A small encoder-decoder audio transcriber, trained from scratch: decoder norm layernorm, 9.5 epochs.
Rows from block 3 of the text decoder, named by matrix and row number. Rows with one number belong to one neuron. Each number is 128 + 24 x the weight over its row's rms, rounded and kept within 0 to 255. All counts start at 0. Numbers have three digits each. After the name is the row's rms in percent of the matrix's.
# fc1: MLP up (decoder.blocks.3.mlp.fc1.weight, 1024x256), inputs 52-103
# fc2: MLP down (decoder.blocks.3.mlp.fc2.weight, 256x1024, transposed), outputs 52-103
fc1.456 055:151097118138145114100140107134124119141138142105187108134139144144096138156134120126101137143138128145156129123148156111165157117125123127143163136116168118
fc2.456 083:127104086121105102108148134160178167157128116118117125119151158105135080118120090100108151114104126135136111111104110153113159141141132139104126135168135156
fc1.457 100:121107167138068123137077085132110141130109137151105151148144127127151142112177115137132135074119104163172158148146157077125118160116143112086141139109123163
fc2.457 073:136160145127115120101134120147113145120130112140096122154160149116103127133135124123118122142112082134096128117099083116118098137129134173104156110147135112
fc1.458 104:137109142167107135138111130141119114113138122091126114154118134111162087147136103099114107118120140119145075094187166136153093166100150128112151125162175133
fc2.458 114:092074132156098086127120113131160166142089127166118095119161117106138095185158103137122135094066116127079132132178133158130117146118123112203105099160095129
fc1.459 074:095126081159180094148127120114107104142148083127121098150196117126155120114087166140125132125140136092113121135111103129121141120128094145114096105155185099
fc2.459 079:125099138130095138135098136098162169131088175121095148127144129089136151131144149167133137119140168134136120105109129109134104149147142089146136158116110147
fc1.460 137:123145136142132119166131104132130128115138161119066108166114105119126133147151149098122100095124143120132120125098123110121141161132142125122137125141141139
fc2.460 159:108085133141145132151111117127147160181138099143135139138152152103168138132163152117126147129121131144170122118124117098149124124136149074142151097140107111
fc1.461 082:108124124134154100156148118133117073102141142137173128114151151108142123113169172112115175154096140140080118082153106117107137120136090118130126110100137129
fc2.461 091:139171124080124107113143125118094126134159156100145097144155127167188122126114117137138139122133108132146124144162090199109113096128091128130147159121106133
fc1.462 108:158136142102123150092100139146118164123135177158126127085142131104107116158109100131152114126115134079143169153152091110101111116165137112180170106111150129
fc2.462 109:128055121125145130127169166050104116105117142100128158120071132122116126110144131082127126075141125163090150149089141141122147124156154115128131127142091111
fc1.463 096:116126134114128140074112109127139184145145124110118167136154130147139088178143084124135076127116120152161113117131110085115100137139124166112119121140147127
fc2.463 106:129149163101139097151123124133142123090136095124129123133105138123150112110113144117138135137126147120139109105182137088168124104113125110129073125159100131
fc1.464 110:123114162072106138147116128095117112150104131160130105108098126109133141095146113124110088147143130191096093120169166131096109131124136159145086134121129130
fc2.464 107:085099131128126153147134157153122101139125106121125145105124129105165164113151121128079138107137103170133111152140106141132112127137125135107136108158115147
fc1.465 044:112137119107151141158091082105121092141100120128122119146122110121133127100149148135105128132173113120133137127091174116153115091106132101118099125150118132
fc2.465 044:104122147097123138104137130138170084117130112156148124114154096150133133119105151157085152144086116151135140134126092098155096134098142084186131123112106144
fc1.466 110:148128140114159154123143127108119131123142092146161110158119090173164147115068125091100096103116118110137154111128134115119128079110118112147152155142096122
fc2.466 128:159111101153138104088062181113104128167133133135147134180141150141149107143110142120113169108154119152117142136114119139107155123129155154075142157122132111
fc1.467 089:173123105075145138122090110116141158122099165107119113112137147147135153129161117065137124167123155089115145131115088122128117121130157153144173121156134094
fc2.467 085:101123152149128179143151120135131136121098107115136147167110166121155092130138101161138129097130130121128174156078112142114123129125134104126137148146076132
fc1.468 139:108107135132127150134131117152106080160115125138183123133144113091127133135125170116125126113115125121116116116155117175091109119125111110159108124101145120
fc2.468 125:121104137145090124097145134115136147146134091121122132163124117146101144148146127138145104166118119149138101149109112142115161121108115148116185109135177131
fc1.469 084:156117143145129132065158116144127100158112141150142177127091145119081150152194140169128120105119139098118137128116139141116133088152130138152132136100162143
fc2.469 087:123106143082134113165123141126143137136126126117103109111120139096134101139124101125121127150142073158093142126178195109179124138122129150134175125125121153
fc1.470 066:113128084109118138081160134102120123108183149162150127088147119138102165137132118125140130116095119116125113138152114113118104119165130092138139174146138104
fc2.470 066:105143093135153109170134089093125123130082114107130137117108134125110104138140114126088133078158122129130097108149109131138142151153156082160111146160095073
fc1.471 113:109123105061162151141181149181099111157085155149152127118152126147119138108157140154126133143108138127146104138115104124138137129147138168138138098120111118
fc2.471 081:098129131142171128087130151121097131131169149053120128168149123144133099130142147072112186091096103127117089122150141134148110110120106102121158149143113134
fc1.472 069:108140145117145169150103135157145133119117129090149165126141136172108129085128140082121142110087174102121130141145142117098115106130133142098116077146138159
fc2.472 056:126114154118119098151139166149105136123151117131144093151124113114153121143129153143096133069128117155102124103129144116108181124147141138104118150111078130
fc1.473 105:132145116135147118133138090116126146127149086111142116127148092155160123140155183097159106154149115108113090138127113129075131132129145104088124160152128122
fc2.473 075:113119115135151133122137103106150146141128126124143126095080118126124096112179100173118141082158097103129128111128153145109124088157155169149139111188113108
fc1.474 134:098157121146145125162122129202111124196109137096139145164122124145122100158141081151110126153100098161105124103097103118160111106140100144141121167111118116
fc2.474 153:130121173119134107132074131107117135149108203134162109135174093113104076150115111129132102120131119164137120135154133119123114122121128089123138091138169142
fc1.475 070:131110173195108168101130132127132174105119135149108105126128099148156143120143136156124112116144126190134108079139118121120116133128132136146104081129098129
fc2.475 067:099148104126165121095140118122111168165089089129094126146094150119119089113087144135098132165118117082096122127167133106123140114122091155121147179117151167
fc1.476 080:181148141106130144172123094148137150115085125173113136184150175122111137118094158139145102082145118139134121091130097142101134074086127103153088141114106091
fc2.476 093:125148132139158123136095153107135113141157132114150092108155140122159116107086115119076119142097099159131158160160124181097112103156083124082122148142094130
fc1.477 125:168107104116111121128185101135154140089100108158141121101119125161160115134126118078145093144151128118131107123142127125115128092144120122096108144128100156
fc2.477 121:155070088115118146104146126101141087093108077125124112118134140159118120109159115168113147115129158094148148122163157108091139128128083099128096133122067111
fc1.478 082:127127122133152140091094106138092145103089178150084117114140141142118140178094099149170113119117127140109124154086122134126108107139168177092118110139111115
fc2.478 089:095151136167123172112128116156110139132121101141137162104107138130107171134102150136144172118129078146094123146120128136110129121145087091157103153111127097
fc1.479 089:155130137132104148113124130130123112171152105139140150127114166121123131149125123120163113111137138145129160139158139130110125171117125133118138102139139147
fc2.479 115:150136132164162145124104161076107147121122137156104161089140118142115165158138118150105171139119095147119159119105146126117098107109139105102166159130128095
fc1.480 137:134179091097169129135124144108079138129144110116127128123140115125121168160105100118119093134131150141143137129105172109132140099119112151138136112147158091
fc2.480 150:123048132118117127151115173158136108133171173139136141136138093165081134108177178144128161125127140093136101159125137137175136108156121113125101175134115148
fc1.481 102:109120108129105116184193182144130126134107125118105141151154161108129085121091117131124158101105110123118150109126143109126065105119145116123120106170081132
fc2.481 126:158147148114129175107115113117159149080126148133129169086113082135098118142136133129128177143155172172134105122129131118091119115129158119135166142072139156
fc1.482 118:141102122156089136159096106143163090130127099119120141130120132132117127127132172141109085163164113151099112106151134148134136185152133143137123105098139124
fc2.482 109:142131117140111095109127085144123121110112145174078149137082135096101136151132116158140114136126124111113178112173131153105131124149148117135144129123107145
fc1.483 106:127131134069135132142080115129117117199146160143165136070123141101131156115114139122131149130127104144087114132142134142108121073111148127107144152160124120
fc2.483 093:101127110118104119101126124105096130122154131143139092130136106185131093140182129143132167147118126119096132152138128152078158118092126177120144056160133110
fc1.484 084:152124121173087135099191074123117142129101094122080103111104180153120061155104120102113136094135118120112149135125112142093121102162111170127130097121122136
fc2.484 080:144099113091140146135111148146154127153130091149116132127151134150110144116128119125143151137167123112133163106124141166121111130095142112144136094118086111
fc1.485 047:167101112153170153088129145141100130141158148138086128149107109136082150155117125089127107160105101124161133119123170136114093105133149080093099136098181130
fc2.485 048:140156089084142087133124102080149138118134116149116116155126141122138129150137113106131114116117153173143111134066124101117114117096113169125075151139119111
fc1.486 098:144113075172139124101114132123153108115163081147142174090134103078157143158150123134114127153113107126075092140134141125127161094123104136134137156131141122
fc2.486 082:156120152140173136141187090117149162122109145095094121145152097171125094123069115107118119123165145144138194101184113117073134102122146149113126089130113120
fc1.487 108:150135112117129122136147075130115194122178119127108123159133159121168144102125129154120082132132155136134156119155129100150156106099108151079138101144101161
fc2.487 074:129119108087158134158114115135082119137129130150158122108151113176121110129126125150157188146130137112127091148159117137127141127120140121145126142127136167
fc1.488 181:122154136148161113139130120137144184128137108169101085126126117108083122110109107162134108146140124117122106124096111140159121144141115104125129140143104112
fc2.488 157:113138108151093136160085155091106162112124139124111157152139123146067157122158145149103117139102098134156145116104128140125160127127109113121122144150105137
fc1.489 100:135113073099129116091142115144135075094152122174140117108169108127133153139128149083119093124122092090154134112119125116135121128124108121128145131109076122
fc2.489 106:113124165097142097140159136144178138074122146140126141180138143204169133155127122095114176135104160130121135104155105116090146111093100095098167126088124126
fc1.490 052:139146141104167110137112114154140080119123166146145103132172144098114158139107101133072145157119163151152131137163135118130119104134118116151125160130157141
fc2.490 075:128111093160132138158137108134145168131122131092102114145116153096118180092125116159136118102104144117099154094144135141141156122125134134146128132151109174
fc1.491 127:146131106071105090119133144191142161114141118107102102143111154123096170105118108163112178119141164129123110106150125099155099161166149138124090153144131115
fc2.491 121:163134113139114156155196128075094107126160141172167154054124119130107139154135170112152116121127090143081156181124142106153116108135150080144166076086101157
fc1.492 133:127126076141129161136097123093134087180137148126107139140111100123133149122112124152098164090148120125107126142132120103145186119118126113134141135122150153
fc2.492 141:116130145114120137121115143099098075147117153143099157107138128139064111150139150142122165087143091178121108139145124153136131117143121126143130144090138101
fc1.493 102:158122108113132152103111106110125127104172073164119137131124124160112117136118119125145107119135149158121157078132129137133129114155132116108158080113169124
fc2.493 091:108152134155083123174152134160183107139118191100180125141124128159132062132128107109098098122113122122151128111142084128089133115123119158122138128088117134
fc1.494 103:117098122148116114143144148103147075134100164148116124160140144094106114151106174167119155125103161152131130119107117116132105114107109163142085133109091164
fc2.494 083:135138127099155148146130121128115137133155136144106126098115137132137103072128130128148129197154122110117149101130118147185115164125139102122111119141131121
fc1.495 081:179166104133133144157110169140098101132108164179121129087120147137130139117133140140160073133156110139123131128152136162156125108102085118162157128124165173
fc2.495 073:133116114143104124155145161129105092208115169145158106067092148139114114126190092136116095113099131140114192157152128144139133105154121105140127103155130143
fc1.496 077:163105103132159129139080093128146091110096139113132120157099153119151166126113107155134145129139132130126132093152120127173088123099146182165124128105137114
fc2.496 089:105115144102069157148138152137093088151109134205113084139112147146129104108122144121137122096117116111137132160092123141082131126144146117114117140156109141
fc1.497 080:129131168130119115184120079150098138127105100076122117144117150133123112129134119167133129105149128119108151102113144144115123137149078152143146090133138121
fc2.497 101:136109109133114128087118137103169158134187131159147157135172099106106140173137142168132140169156066170136122131107131142141171124119182096119134120121143141
fc1.498 091:128163125120115145168183151139160114121101122097104138184103139145094120130123130127114146172164112144140090135157171114119137128124137078133153105171109114
fc2.498 084:125111148102205137149083087126117131137140123175150094106139138087144108131132129135113139123140088158122152139124109125163087105112122140105164151113169161
fc1.499 113:132113134127140141125164117145151106125100135102090144141094133115135108164078096060117078119113105118129094102119131065146168142095107149105154127135110137
fc2.499 154:110129141125088075143136166101168068134166113159158093086103174132133150069146132159150105145099109138085115139098134143156090132107120171158121122149103146
fc1.500 093:122179123103116114133139117128129158142143092090106160164163118142137146120122132128078122149148149129136091131109143082106145146139134165133090099084127128
fc2.500 088:127116122172158114123132188154104149143137112146143100135134152117156115107136083168155175130111107115119144154102111117128147128159147156123120138133157117
fc1.501 050:110134118139152125122097102112094098103114142151132116118120171167153170128104122164116107134134139137119113134087056086112160116145153118158120127176124116
fc2.501 041:116155093121124086162124111145138149110162125124152110105116105116176101137109118105114133136156106155130117124150113144151113142113160104167089113120140131
fc1.502 074:134193114105109164160160141093125134151099121101141184093106167120108118134081111120084116115162148124178127131117107107130137122150156136155108140148140144
fc2.502 087:115121148137171129093075097172114150150138127146112116111164141119130157145141142109142092163114108114106113147091131089131132161108140099136172117177156103
fc1.503 120:103110141141060134139062076150124140106129142157096145170138147106144144109159114145136131091107102136125139161123148100141135164115156159096156125064103157
fc2.503 096:130169132154113148111150119113144133136118138153098105150125117115136119137176122140133125105125104147110129151108114126138131131111092144101149122099101110
fc1.504 108:125122125116152157162165109145123100155165093163111111102100139093159122133120119095112124143139151178108103120069103159152123149128144156130134084104105135
fc2.504 116:136129111148095129078149169117105123098100127106153103125163109143123124112167137161141191097096135129110114153161146121119142166120052126117079119108127090
fc1.505 082:141136093143147121113124105114149143154110092125139132116158120115159091112130125120161189133133156102167106147135125142101159172189174102127121113110123157
fc2.505 074:105163149146130129098123085122124143143175179104123124154116130120107158134153143170118101152130157112111100111108146123076109151121107150207115124116140118
fc1.506 047:153114078157143139111109124125066127106074114161160155119093101133109122125114091144141089131122133131096112117124149124169121170159137084145126118098126144
fc2.506 053:092130124130109179102126118124125104194149136122125103101170169079131150101089170168130110123136146153121157144118082147120139135112116181136155101162131129
fc1.507 095:108153100073128141144151128181125114129171149113156111107157130142182126145167096122102103137104161147092136133132084116097156106154103141109133125151149160
fc2.507 092:131103124076138132166125135134107113111181099121147069130137094168158102091133116098126096090129079166128094118130149108098154105131141135112122129139118124
fc1.508 050:125158095137124137093168150111105079137145158151125140123127146091140118148108104123089141080114148090125119134119142139143153117116137144182149109141119130
fc2.508 062:133120127115116095099107140156122141123111156122149093097116119136153086104114133110154143138159123153100096110091183112080160170152138163132160108167137109
fc1.509 107:098092142102164119099091097095102106065170127121179141098098101142149085115104158134116161129175106116153104130114157145113156166148141108143121122093124129
fc2.509 081:134179116134139135104114112102102154115144130133125100138106112156146088125161160122129130144145172123084127132105151142154121139123144132142139117094143150
fc1.510 121:068109164126131101139163109132122116171116131109147143112216151113132136121126089110108168122140097130132134132109116113101111130109174085132110080117132130
fc2.510 152:184175126083141138132149137074186170107157129120105132100161113146165129150130138127140137147132131131129128155141132170104133123116102129159145138142109151
fc1.511 151:174171141161131122136117121119153124144105138129112110137117124119161164050187104108156103116150171104108117115097171071126107154120161106111110126122096109
fc2.511 144:121127083172139128153122083150200118122116141140115148134142115076123138126163133124128071119161120133118084110094136114167089156147120127172133107131135098